Rows from block 5 of a small image classifier, named by matrix and row number. Rows with one number belong to one neuron. Each number is 128 + 32 x the weight over its row's rms, rounded and kept within 0 to 255. All counts start at 0. Numbers have three digits each.
After each neuron's rows are labels from the 100 images, of 14976, where the neuron reaches its highest value: "strongest on" is what is common among them. Only what is clearly more common there than usual is listed. The data: coloured fractals of 300 iterated function systems on busy backdrops. In brackets: how many of the 100, against the usual share in percent.
# fc1: MLP up (model.blocks.5.mlp.fc1.weight, 576x192), inputs 0-47
# fc2: MLP down (model.blocks.5.mlp.fc2.weight, 192x576, transposed), outputs 0-47

fc1.413:058151119131054104087115118108087118139166153124143091161082134147135166103105144186151145156153154187130182124127113189128115150083128155103106
fc2.413:121156124198142139126142132081108102167140105090144153055122073101136107117104141173182193163107111086152108141117168151167105121114080159173079
strongest on: pink (83 vs 8.3)

fc1.287:109113121133184104123110080153112131084152136124160103136079082156099062106143101135081160100097117093108145115118161187103157161092078147129132
fc2.287:120146159127165098076152164171146091124099126106169100195136097125099059138080095107173130166152100118120091145121102131113098076209073114128078
strongest on: grey (86 vs 8.5)

fc1.437:120139134081129095134100143153134119080105193116136103197074118095120122111144146201193092112157114115087145113129160233113094136150082061125138
fc2.437:091118133083107119122106142161104140137136152126091076074126156078174175129136124113125104182123109103184110132144175167114121133175081167141101
strongest on: purple (81 vs 8.2)

fc1.461:114118102069105127096147159158097154176103093073177092139096131091174183130133096120070126137143125132111142136116135128120120104128107146090124
fc2.461:152084173087105119133166163166129098084061112174104104143161157124140148150134073132048085124147120179114146164144082066112156113068122119099136
strongest on: blue (79 vs 8.3)

fc1.504:121134099081143174129076109113082147068090180113215166155079145124178149121101141173157109098119076108067174157128141122198121166081106165106150
fc2.504:115100174111073196156115128174145109112146113142110120183122202145161182160150108140084127154156154167136152134143065143151112134095165112135162
strongest on: green (90 vs 8.3)

fc1.61:159113101099133165126127132086088135113086147146138048219101140081134145085098109170127123179167117172125165113103154142156115173147113112148178
fc2.61:090111162087083168080109135127113115183141109111139096092148155109134130138159130162105097201139072181197133145150125107130124111110158183158103
strongest on: green (99 vs 8.3)

fc1.0:118108094138146127137143151164057185171195086126109143152159163083096113102140092120112165186103131158104199111110152181111143160106104114085137
fc2.0:150106113058135094132102093197167153084167130150126090133105155165106151098123151065114077136102108168093122090136119115114151099182116085122150
strongest on: teal (99 vs 8.3)

fc1.522:072143076092039147130105133158045167207127136168122173173121159123149159113094162191104156156131146124146169089079168144116180089097129144131160
fc2.522:164143103141137075110085122116163119109152140105114122116118116117093144108079186039113145089092111110055120135132172099086134115181133119063100
strongest on: teal (100 vs 8.3)

fc1.487:150069132098107077179115105155115151098087133174106156159098114141126115135139121228123087108100087165165112148155136158119138077153114120192140
fc2.487:139165126130102087138129117065168131125166128121141153131064110112108122093129192056170130138071162090091136166127184107105165146141120147094121
strongest on: brown (85 vs 8.3)

fc1.157:054145079106034133136122095158082189149113141154118195161125134145162104081108161189129130195089133136136141100124181141133130134120130119112135
fc2.157:153162147134150071093094109056158118138130146101127146097142112103091126125097154052082133105087135086093121154126188138104097119144136125075088
strongest on: teal (91 vs 8.3)

fc1.70:072128065087064155156147095155155145142144105152171124135150091077121099159069078151124087192134085125146140096149133173127191100127099157077098
fc2.70:171132122089143087145135110212136146109138155152099096177150176154114167139105106055065100061130116140132101090124125150186087121208136088107151
strongest on: yellow (81 vs 8.2)

fc1.195:130120103089175097132111101121098132057094074083173116148125130123120130112152133079169098090162144145149167138111107155126103164192135147084134
fc2.195:128108153158181094108111145186157114077071104182139136134146066125121048151093109109140138141180122114145144129115109156123125110128102154090153
strongest on: white (42 vs 8.4); grey (30 vs 8.5)

fc1.556:103154103103116114123124168127053149147093089131104202176118157066133106125156133195154114197146141116100137107143168206117181120160113114157165
fc2.556:154088132054122099160120108126187125092116162164118107137101181158121119143128160066102051146105112167124129103137107117097177099196161128101135
strongest on: teal (97 vs 8.3)

fc1.234:156105124153074147113125083140155181099125158172158221115163124116119103085140076071140159165115130053090139143112084159153125069145110151138181
fc2.234:104153150103133052118099168110179116137180092132103137162163109137067117143123158081132115148073071086104152172132131113127132135194108145106124
strongest on: yellow (51 vs 8.2); teal (41 vs 8.3)

fc1.165:080104126108087131113092118107059190116089073203162070219119131144154096070165097184113118149132125154135178084115152165147145190200136130153150
fc2.165:130082135134105180121133182083129095087110129169124139088078149135169077139141142150136101212188123188118159126136088141158133116058141200102152
strongest on: green (55 vs 8.3); white (34 vs 8.4)

fc1.238:093056157118154110167143154138138165163136050144115126159128149103103143141125110106139160154115095124109089087162148156166145126121113113147122
fc2.238:148133068182186142109159121137082187084130127083100075089145091128133142128096109164146159063139144146154117081135136098149138095068118091203127
strongest on: red (80 vs 8.3)

fc1.116:116163153095065098133139105121162136065163093084113139164111129097133089114154109191134123174092091104048129088106124187078126134097059105145139
fc2.116:135099148050135063155161111088157148164103144175142108111117120129103115098135109093146045161120096133163079102114132183115097124165100131099169
strongest on: white (69 vs 8.4)

fc1.476:130158140094130072086124086084171074088150122090136165146123126136120143147138115148153068134155114160084115153155143173121047164166085078107126
fc2.476:177073136086128117140143142085219130116133175178122111068125130160129101118117171052129080113160167149150171094134107228089136134156133107055123
strongest on: teal (97 vs 8.3)

fc1.243:124145077119105097172122106142043097204223125125169110144109137086084153103067131104114127129093146157061181135094150130127142161131059118122092
fc2.243:170108074121139111150144072082172100076142126108102148107147114174116124156098102104086124065103181143079174117159112140082125094066108094108158
strongest on: teal (100 vs 8.3); sparse (69 vs 29.8)

fc1.559:096137120095107126151167088146102185093150111139141175129130136084168116103099107187142118208116095123096147105136124143092104078123076118177161
fc2.559:134115185090152145118073169145179160117118148154112102124158098108108084094113135095126073243155160150128138169070173106123097154098121116109144
strongest on: white (92 vs 8.4)

fc1.104:093125062073169100075129108153126139106176095141131148146050146113062163111167139120156141138145132174083182181125162136123148140137093080130120
fc2.104:126177119115109099154061138091112124140164135092113160165118084144123159120157178071072154120027141085097136167143169153112167170158150101137104
strongest on: pink (87 vs 8.3)

fc1.260:133086106069094145115112081132129172163134148137151144130101149070136160079162112156150141189058142094109135123148087177064075140046113128112159
fc2.260:076134132164116165116067142142105148180163178111137094101143118118123157086143141138162157166149126128151125155117176142119197186166111201136212
strongest on: brown (54 vs 8.3)

fc1.108:127169138132212146133055164128083116075138160090148105176104131087135119137091148175145119101101102148078146178118152140175105143122103198107171
fc2.108:126132095170079162162081159183103109126154109124091110149109181162176187138155142111147153103147147125122141127170110148141156160148129098155130
strongest on: brown (79 vs 8.3)

fc1.515:125110119113075112125059109124154160134155144166169091141105122088104099104098115175108128125104084196109178078089175155115101113131063131136197
fc2.515:120140163066100119154111148150193112068169140101111109153143129153111119106139130107113080181061136145090138166159157068096123100137131157141128
strongest on: pink (85 vs 8.3)

fc1.402:111090119099128139167098135175081147191116098181141131179160146115095127101117110156121149159098103118106106098101139184198144149130103148089094
fc2.402:124088110154126211098114131194108175108127110111117067172135144097183148108107098151163134135176065215146135099111095119130105114105141117176090
strongest on: green (50 vs 8.3); orange (45 vs 8.4)

fc1.412:112152125113120172140119117118174161084136154155176157135101127060143049135147124140120101192120131141042132118109078210144173156115099128159154
fc2.412:145142103144139121127143144137136159125168144155126115129108150137133134135101120066111148070123123161127133073102116132115163101200132066110118
strongest on: sparse (72 vs 29.8); white (59 vs 8.4)

fc1.368:147102125071084152088100138131150117121147116084148107152077137108128102130095067119116115166099167133061095128090096169141109146085080081113132
fc2.368:153087090095097132171156096124170156141147182158139112075132158194167113116153176093147099143110132166164192054135137166082218118154126142110182
strongest on: teal (83 vs 8.3)

fc1.348:123130084130074106096151191142122129137142169112188075130131154095112165120117123138158095128119137157114171096146087174117162166171136121153141
fc2.348:101135107167183095151121116134105139100099142138123137061128095156145098167128123150188147131131113082184133099114146147121143118108133136179117
strongest on: black (100 vs 8.5)

fc1.275:164120165093161145065130146119141132178124170130175090136093112073149143101159104117122176149151135089064133160052059165116145129093138157134146
fc2.275:117199104137098073176124145112110101168178110099110155134103117131120145113163158108132170100037125035087152187145184123088118167148077115144127
strongest on: brown (96 vs 8.3)

fc1.110:153125146050153089107097140133154150118121181108189105138044144117149150087134137183112092110144111133078138141119157151108091148169127154128128
fc2.110:129139181062093072181097086090161120074136137126086114176137133164117125146165132064096073152049113136112151162154115119060112120137116111127113
strongest on: purple (86 vs 8.2)

fc1.125:104140115141197126074119137140102110081141143212137102119072125103157152128156152163127116115178116158030132135129137179063144191151099123099147
fc2.125:105121130096099142161074124128123150110139132170105166108079130130128163131166169115129137138118166084111150128120163194042122198105167130095156
strongest on: sparse (89 vs 29.8); yellow (77 vs 8.2)

fc1.242:092127098097131139117033115115092156107046073069168128162115117120169156091163100108148140111158130142142132155115103147111116196191137099065142
fc2.242:138100177115147101119105170143126106074063128188139120135194099124121057135112101092130113159181125142116162162119113140129127124089097136077149
strongest on: white (75 vs 8.4); sparse (68 vs 29.8); grey (25 vs 8.5)

fc1.399:144096118139146155108093099151089165145154077137143176154104141135144134114147135177146109184139154073107134143106105175139136131140135057130125
fc2.399:134145090146180138124172116134057190150123102105092105106122100088156151114125115147200131170124107130149155116142137096157119118041117160178130
strongest on: red (60 vs 8.3)

fc1.267:134142132097118128141140092169101098152135158170151151150104208116152128116160169149178125168098209136106144091183093207133142186120103138135162
fc2.267:159133108174200133105153119158108198129098170075129127098142078066114185136093143125136177088140149133128134095067137151145115138129168111098110
strongest on: white (96 vs 8.4); dense (29 vs 7.5)

fc1.303:089121144165182098112066136148118207198131119136140139167136131094099113148138137130130134161108119107061134155180118120145095159154114095101108
fc2.303:196087108124139127169126149133103159106081161137102120103090120141158186141133145074135122070141183147148177089131093147121121139067158065091117
strongest on: red (37 vs 8.3); orange (35 vs 8.4)

fc1.259:119104148127173185178136075131124132122092075187111141160079158084113070084160133137082146157118135089112086130084122149120146125133130112146105
fc2.259:157140073183187118133144118166103164064136121111094101134126111153140124150106082150083161066133126116161099073142120103142162126148101088211106
strongest on: black (100 vs 8.5)

fc1.449:078136172073095095147092142177124168168111078113104125178122130121061090155175132144147075176080110108122145127154142133131162131154096084084096
fc2.449:164146069200133165127144139170073128121131119100102118132115110136184168128122131135135190038135158125142171075126137165143137141096108047172074
strongest on: sparse (65 vs 29.8); orange (60 vs 8.4)

fc1.53:145142072081138122123115058134122065122091105120126171141105112121154127153128079131104051157086094108112160106145160156116092110162112100157213
fc2.53:086149197113085101146098117185148075093122092183135128178133190173136093153158103088173080180147094097084175186145086102122143154149098118105134
strongest on: grey (41 vs 8.5)

fc1.204:124147074089097131148147100144135185123191074200134119137110126092081111138151102208185132165087141141032183101143147137128131153061104101108113
fc2.204:183076112113119124148147153152180099067122131176088116166105178162199117152144159106184109161125141138113146085137111175102177140173119113130141
strongest on: purple (95 vs 8.2)

fc1.472:138140104143103101042130116181133098097108184088211134160154161086139131082153160180163129126116136108119082147103103140184159110083101127171110
fc2.472:111108100174147142157121155145135116102105134164134161082141148148129092174138112156122155119170133118160124082104103143135145106083145134130135
strongest on: green (48 vs 8.3); black (40 vs 8.5)

fc1.80:089135073086084153143101105156055124138140132143107145156116142084133114114122145248149067173139113175118176094129178151115167137148129097141133
fc2.80:125175138186153059089103151103136105133132141095105111082116075116117106127094131055128146121097143076099102175123184107097134118189070147102092
strongest on: teal (100 vs 8.3)

fc1.40:111145113095145158110091114178139107080086146167133137145126117147167132088092110125091152129095111123100150159136140201138184142140113171151208
fc2.40:068125201122099132144140118160109073140080133157147170180147173142119111193170096128162109165151137120132146183121076111151119143116141159089162
strongest on: green (59 vs 8.3)

fc1.265:053085129149127157143187077149126134186133153170150082128141101123134150093067145168114148131112091123149206103122107200142093147129085133186110
fc2.265:115137159196121129153160093147136093136172164174141149148094121150118115132130168159036151117159183105089050129119108155154103160232118153142167
strongest on: pink (88 vs 8.3); sparse (70 vs 29.8)

fc1.99:100120158119133126108082071181150141161128114104145150177082111080133159114194140146145138146072135149157141150167138188125098178095108048101129
fc2.99:110164130166124120145123150135055140166143108088123111057099111101176170102142138151098157130133124082130157146148189166115099162157047163165106
strongest on: sparse (82 vs 29.8); brown (63 vs 8.3)

fc1.131:101145117144175171138152121139097133133172118134183167141084213076138127065094152126128111162123215066095164120116074118091121102101105133145122
fc2.131:172156100165191111109131147116114185117127175079116128104136056069094168115099155119100169063105134109126120069061165102155073120118154061093085
strongest on: white (100 vs 8.4); dense (34 vs 7.5)

fc1.379:162057124149102112156146097107074079120170132174151078179107136095115072140148119137092117095092130091101167107118135127111094156107112132159138
fc2.379:120107144144066124162112164123132069120142069166117127145072168184149139139159111128158109170140141103096113186189082123098127147123072170111169
strongest on: grey (69 vs 8.5); brown (25 vs 8.3)

fc1.239:104084130119141129162079151167110202160152076180162107166125141130154160086107138102172128150051129116078169096103095130146091134154071110121078
fc2.239:185075110140167157087159091081115183117108125117093088114133109098161148127098147134133130089148143179136145116138117137087095109043141106126087
strongest on: red (48 vs 8.3); pink (46 vs 8.3)

fc1.217:056167098153136116084163135128146162114167093066113136117066133163088139159118125080121130153096076084119178142148134147081157110147094146123111
fc2.217:164113100097163165089175091151126192105139166065084072154154141106151123130105100104133120104122144188161140058100095130084170101133112064177057
strongest on: orange (72 vs 8.4)

fc1.188:134178089137172087110144110179094135085177147135170111147143148099094101060177131145118102110151125152065161091088145184141137162139115103122137
fc2.188:111124137112117182091118112142127153146133069091122131097138093064116160120110111196090151149106096184085139129113159092155116074091160170152110
strongest on: green (61 vs 8.3); blue (39 vs 8.3)

fc1.148:133101083113169168071088103147096126118127162129143126147078127126189114069109112175120125140200132137099163105076110161102101148137135172170142
fc2.148:084190120131118141143109119102122136158180080089125099156106110122087132092132160172156167114063085117115070167123159123177143117173083113166118
strongest on: pink (100 vs 8.3)

fc1.182:130120108092077092095075123160096150179174136197125157188113140104133103120154136196171121174076120126140170143161147163107126131074079160132176
fc2.182:150141085198125097146087155168106129139140127100132126146103090135103170117104145061136192073121146113074128123149158161103135132143105111070141
strongest on: teal (62 vs 8.3); blue (38 vs 8.3)

fc1.178:132125148140126104118104152110064181116068104207102080184129171143153093082181087190107164133154139141141153163136155153124137183173141129159137
fc2.178:126090134112122129143114126108184101114113138170152161116089124133126063134133159094122098210151120161112145111128099094124133089138163183077154
strongest on: teal (75 vs 8.3)

fc1.494:128138162117129103121155140079093132111152105034163118170057164121158110126126120141139121133075127118092165105088158163095094135116105095127096
fc2.494:146127133067130119129113065114130178145162120106115068084185101123143157103146156098180079132079052171166136110144162129100153109118094073163079
strongest on: pink (100 vs 8.3)

fc1.196:126144095132137095135136146128095121048134132121157143177120147060124159128110053123141089082110137127107155113102140122151130177133100152154186
fc2.196:137099145100097170104139148139096115125106118125118159143147112083116199169130060170134150109107157176107138146137104101159126112059183139087170
strongest on: blue (100 vs 8.3)

fc1.107:081132109133125133137074069135132146133091010146143124117148134115125167104168122084140063158126131126106163093102129178127153155172129149112127
fc2.107:127076194100151149132118135243130138071060137194097103146177153140175090186131103147184080155192144166184172122129068148123125119105121144120126
strongest on: white (48 vs 8.4); grey (32 vs 8.5)

fc1.282:088134161095143149156067082134051164155087093107198138180072145118185136099183140155117128157179175120130123131116100165123122142165136133097122
fc2.282:148134149123156116099115131090116125122104132138162119094168051085117089094113114095109138161119108111076138165096157094139166118130108135075079
strongest on: white (89 vs 8.4)

fc1.336:095110117137108166159113128173114181150142121154149132149179141116153103137109097105138172147082125090080098114084126152145141104103060120083096
fc2.336:106095163127114154113132172111148165110161098127127066079093137121134120079137126125148098180141067196129085149152134103105177129171115180171154
strongest on: pink (90 vs 8.3); sparse (68 vs 29.8)

fc1.465:116166117133149148148095112145127153212102107109127146163099161099133066135082187117137092229081155089144133147113107180122127142144130147119105
fc2.465:135120180098124182065097116144139131120067133128114124123145131073134163120126134159140118138150139177135148148129124144129073146069165168084151
strongest on: green (100 vs 8.3)

fc1.327:107149098140108049138097151164097127144163139142142160160119145079114095161158116120132122128087157116055144156134139163174086131126110085132131
fc2.327:181135036121130129161157138097129128125132147110101127088130083158164192157106146105173145012070178144118162081167120180114158124095132076124143
strongest on: green (96 vs 8.3)

fc1.464:092135140144074108125138084108109116078147104097122120157066148081159128118124153107108119129100148152093164077091161149096106112109111119130093
fc2.464:114165181084138108129100074111105148155145100093117101135184077120079141109140157151124110149075093137139115182123165111042076112117071114159100
strongest on: pink (99 vs 8.3)

fc1.268:128114128065060176123148100183127169094161132153141168115082132072161140100122078202083105178101104133058137124089107168097117139129139104143179
fc2.268:113120092129135115137118097091149131142143114165093157112148085151098069130135180126167107194132105138165111121100134195051122120178117188121140
strongest on: sparse (85 vs 29.8); white (51 vs 8.4); grey (49 vs 8.5)

fc1.374:150157129061159138114106102134093107100123176147239142154120154068123135063112086125097181118126149106103166170060081188153123148070086154121153
fc2.374:106123152133158136132168139145102127082098148136124130119141173099138137174134093178172132155145140126196150122101102116113096137055152135154147
strongest on: green (63 vs 8.3); black (37 vs 8.5)

fc1.334:063088087132089168134147122167102144128140134152154134140188146113158072120108074095151145154114120083072126115076103167148154142127061155095138
fc2.334:089135158127129161093102149126126174108161113102131064149105125107127117065133135153142106173124044182151079154120162091127167117155101173187131
strongest on: pink (95 vs 8.3)

fc1.492:111095103126131075158129150123027160119156132146220095143078127099152144135147099153131066108127091120070135129144155165114132134095137150134148
fc2.492:100130059128077192105125144168096113148114098119104151112168146130140169126162085177193149126119138159154156084140145032098212130082177166139176
strongest on: green (100 vs 8.3)

fc1.1:137158162081170116147122136157120145067092110122178149175104159118111115145177153126110108077126113150134119151113119171161132180205139136146152
fc2.1:104137112161106137121120106159129112182109132121137154138137111103142138140099189117110154109122190148086184175128123170128093110155112167074135
strongest on: blue (99 vs 8.3)

fc1.568:111080111055115106163147100157075114169107104093136157179030109120141141105121118143161117139093126154134165055094141178110075127120062138111114
fc2.568:116135160092097138135118109120082141174108101121132105121125121107137183110156111156088119136107110158124092170154121147104131138128131133131127
strongest on: blue (99 vs 8.3)

fc1.169:076150186108092144096143174094056137121165074120150142169030137103113117120148105177122118162108108131067129062139189201092159151101080137134152
fc2.169:143078152042114137114124082106131165113120137116111087092195148092129163092151122110160072159103122178149133108144141127103184111089130155122136
strongest on: purple (74 vs 8.2); pink (26 vs 8.3)

fc1.458:119103126132163151138138080102124091106095094138125090152109118090185066136181129157132131154139067171114181110143195183122121199083074096149160
fc2.458:071158173129102086155138126090119091110133091142133126110132114164087100124168119153144085196101124097125121200159146098082156121145063158148124
strongest on: yellow (46 vs 8.2); grey (39 vs 8.5)

fc1.67:072142061074096128111155147176086175110125121174107178168082169117117120132157137198111133152122162129123127132169123190082189139122080121082099
fc2.67:138098056164152065124092116108152128153152118112122146133120060157095115112093171050137154084080103098084108146125166088167134109142102073095102
strongest on: teal (97 vs 8.3)

fc1.372:152143090124146102109138150153077126057128155138192093179144141076144143108120052137147101058117127117106155119118149106164163176122113156168181
fc2.372:131105133126083188114161156149111095121143101096125175141162137084145178160134093179115194111104163176127138125130090088154098100051178110127175
strongest on: green (100 vs 8.3)

fc1.223:030110159129129123120084102149137173140067055114131208192113134111086133183161143106128157183086101124122131069163157191092134139140074109114139
fc2.223:175139085152141191158142146203101182109156116103101092131143084107158176105135149136101151086130097155133152067137141168128164147192127085160059
strongest on: red (32 vs 8.3); orange (30 vs 8.4)

fc1.469:113134090172075073134117172155149179138170144136142162170125137073147094171132107089187144140113133147079124144146149152157119130156100129114143
fc2.469:193119082111155106167150147106104130107103147131107115090128081158178210172098125112146129031101168149120173081161111179110126111096135088133120
strongest on: red (36 vs 8.3)

fc1.127:151050144131082139049189140094126118120132104155196086145144176122130136148137146167052147102168158085129160153107080125118119096172116145123082
fc2.127:095117119123101136150139133213121090076122083177097102172144163177159139177161105177115102118145113152148124136167075082121156124113088131181139
strongest on: grey (98 vs 8.5)

fc1.391:131112149159147127078092156089088149124137120085190133162115125141095094073119083099113149081155131096130138175113094171168080133096138183131168
fc2.391:106162131145113160113166086087114096121129129092154190121125114133132065140131144152181148147117108134141102132120126121169134123085192163105167
strongest on: white (62 vs 8.4)

fc1.270:101134188109140105094135146113053139143143157094175114171145165139093134080114126160079130119088109168115160107127151179193076195095129149092140
fc2.270:125119108102092156152122085148179108108196121110130125105179162155175134125156136106096113156083128173109163138155124108098127096165139094148166
strongest on: teal (75 vs 8.3); sparse (66 vs 29.8); green (25 vs 8.3)

fc1.278:117114144127146133161066122128076147202167079152151101137129138145135105140123111141109181152077139118137151133102119146119211179168133140071129
fc2.278:141102141112128109145077088153164156115125148184148129096139131126086150121144169056116092157137116137100125117126114102128130121153148148073156
strongest on: teal (87 vs 8.3)

fc1.567:128101141140111157163100117067086152166101103132153118162119244078183134137160154160123126149138184108108136185121095125137077118173148109161132
fc2.567:139113172157152126115124154095152119118079153146158146093086084112123052122117133111134142193212130114129118115098115117127150108116104143070120
strongest on: white (97 vs 8.4)

fc1.171:048139051125105184101097087168103130174104182112150115128062147069140159087155102110077128205124150113096145108083113188107150132117064093150126
fc2.171:144147098186153120128112113133150170180193161096128125097131091131104175075105174091116190081119120114125126109096191148111173175155108112104105
strongest on: orange (44 vs 8.4); white (41 vs 8.4)

fc1.45:148123089132125181135158144090111153092115154087136120146134107046094137160094159182108107107157087147098209139131157150151136136131104161143151
fc2.45:150124110181081154135084151221125089095149103142107096143111176151153184116146122108121160091155131135124136126144119111176150145148079090158114
strongest on: brown (58 vs 8.3); orange (32 vs 8.4)

fc1.274:168129155072141118120121149123159138109116199112216078158072152096154138097151137140117085094113118102060145124098158166111083171176089149110134
fc2.274:121106166069107076176140083123168123058098141168102099134142172175166126157178108087104058148106102145157178116164087163074118115108136108109130
strongest on: purple (100 vs 8.2)

fc1.500:065124123101156130109137119158167151142183126065130176119085137112123100102089120155120119203090118104050114089139124133109081132099064102131109
fc2.500:135099164103133130119118153110235121138100135140114112079100141154126069118106138125110085230170107165155119115117126169120077142122130155092165
strongest on: white (63 vs 8.4); grey (30 vs 8.5)

fc1.291:072092093104185088103152118100138169157122153118163098121088120139088123096105106142090120168169071113117164074157081159152174134124108134193150
fc2.291:151158137168155095124139159085060142131115152089142128101095098119146119080136145096144174091119137033138137120110173102120124165125085089166081
strongest on: sparse (93 vs 29.8); black (66 vs 8.5)

fc1.29:160136161139121115098088142125148160148105061130125133155132141163149152159171045124112105125127121107115132133102089155108138182186092156127197
fc2.29:180093127100161112142123136149173150089093130178128170144145103120128106122146133098128106147147105118140207113113103126104094149068158102055104
strongest on: orange (48 vs 8.4); white (27 vs 8.4)

fc1.146:169120116084194120180130077210135135074101113139152165179120161138137128138080100169136101134089152085129092106108095149143131103086047114095123
fc2.146:144155099155152098140146152108121151148134107109114132079119052150124146141092118122137127083093131130085110127149164097108089089127103145123194
strongest on: yellow (99 vs 8.2)

fc1.50:111148068120091111051074117142113083115145173163150068155092110132129145103103107147190121182154155134097145131131126133079132115162082151180160
fc2.50:119168123181167137100125156138076157120130129076106096136052093081134154121097139132182176118129124138146082110131120125143157097168078114146096
strongest on: pink (94 vs 8.3)

fc1.255:059096070121100113183075097149142179126123120156157138156205127099172095132115127139148137163097138134077120137140151205161092137129074117132112
fc2.255:149155079134125099160157152142120128118136134129106125104161108168138172148106128083157138000090184115100123114165172158161125119120109078144147
strongest on: red (73 vs 8.3)

fc1.272:126094132174118147129131144049092074172154130158136136152129129098158151130113146097111168136100087131076169096120117147105129122100156108177189
fc2.272:113130144124079127140167149129128062066143069151104094089106170174152119135165088180132092147144135148173077156170108163093192130114065137165144
strongest on: grey (96 vs 8.5)

fc1.137:089112089103123135049169133096108143185185117120199139122100124145109130107157117116049125143142133091122144120139085114138104103075103133163128
fc2.137:116157128174124141124057129128092176149190139090121109171096104094099154078133161122092208130103118077098128129095180114123168177145104081170067
strongest on: yellow (64 vs 8.2)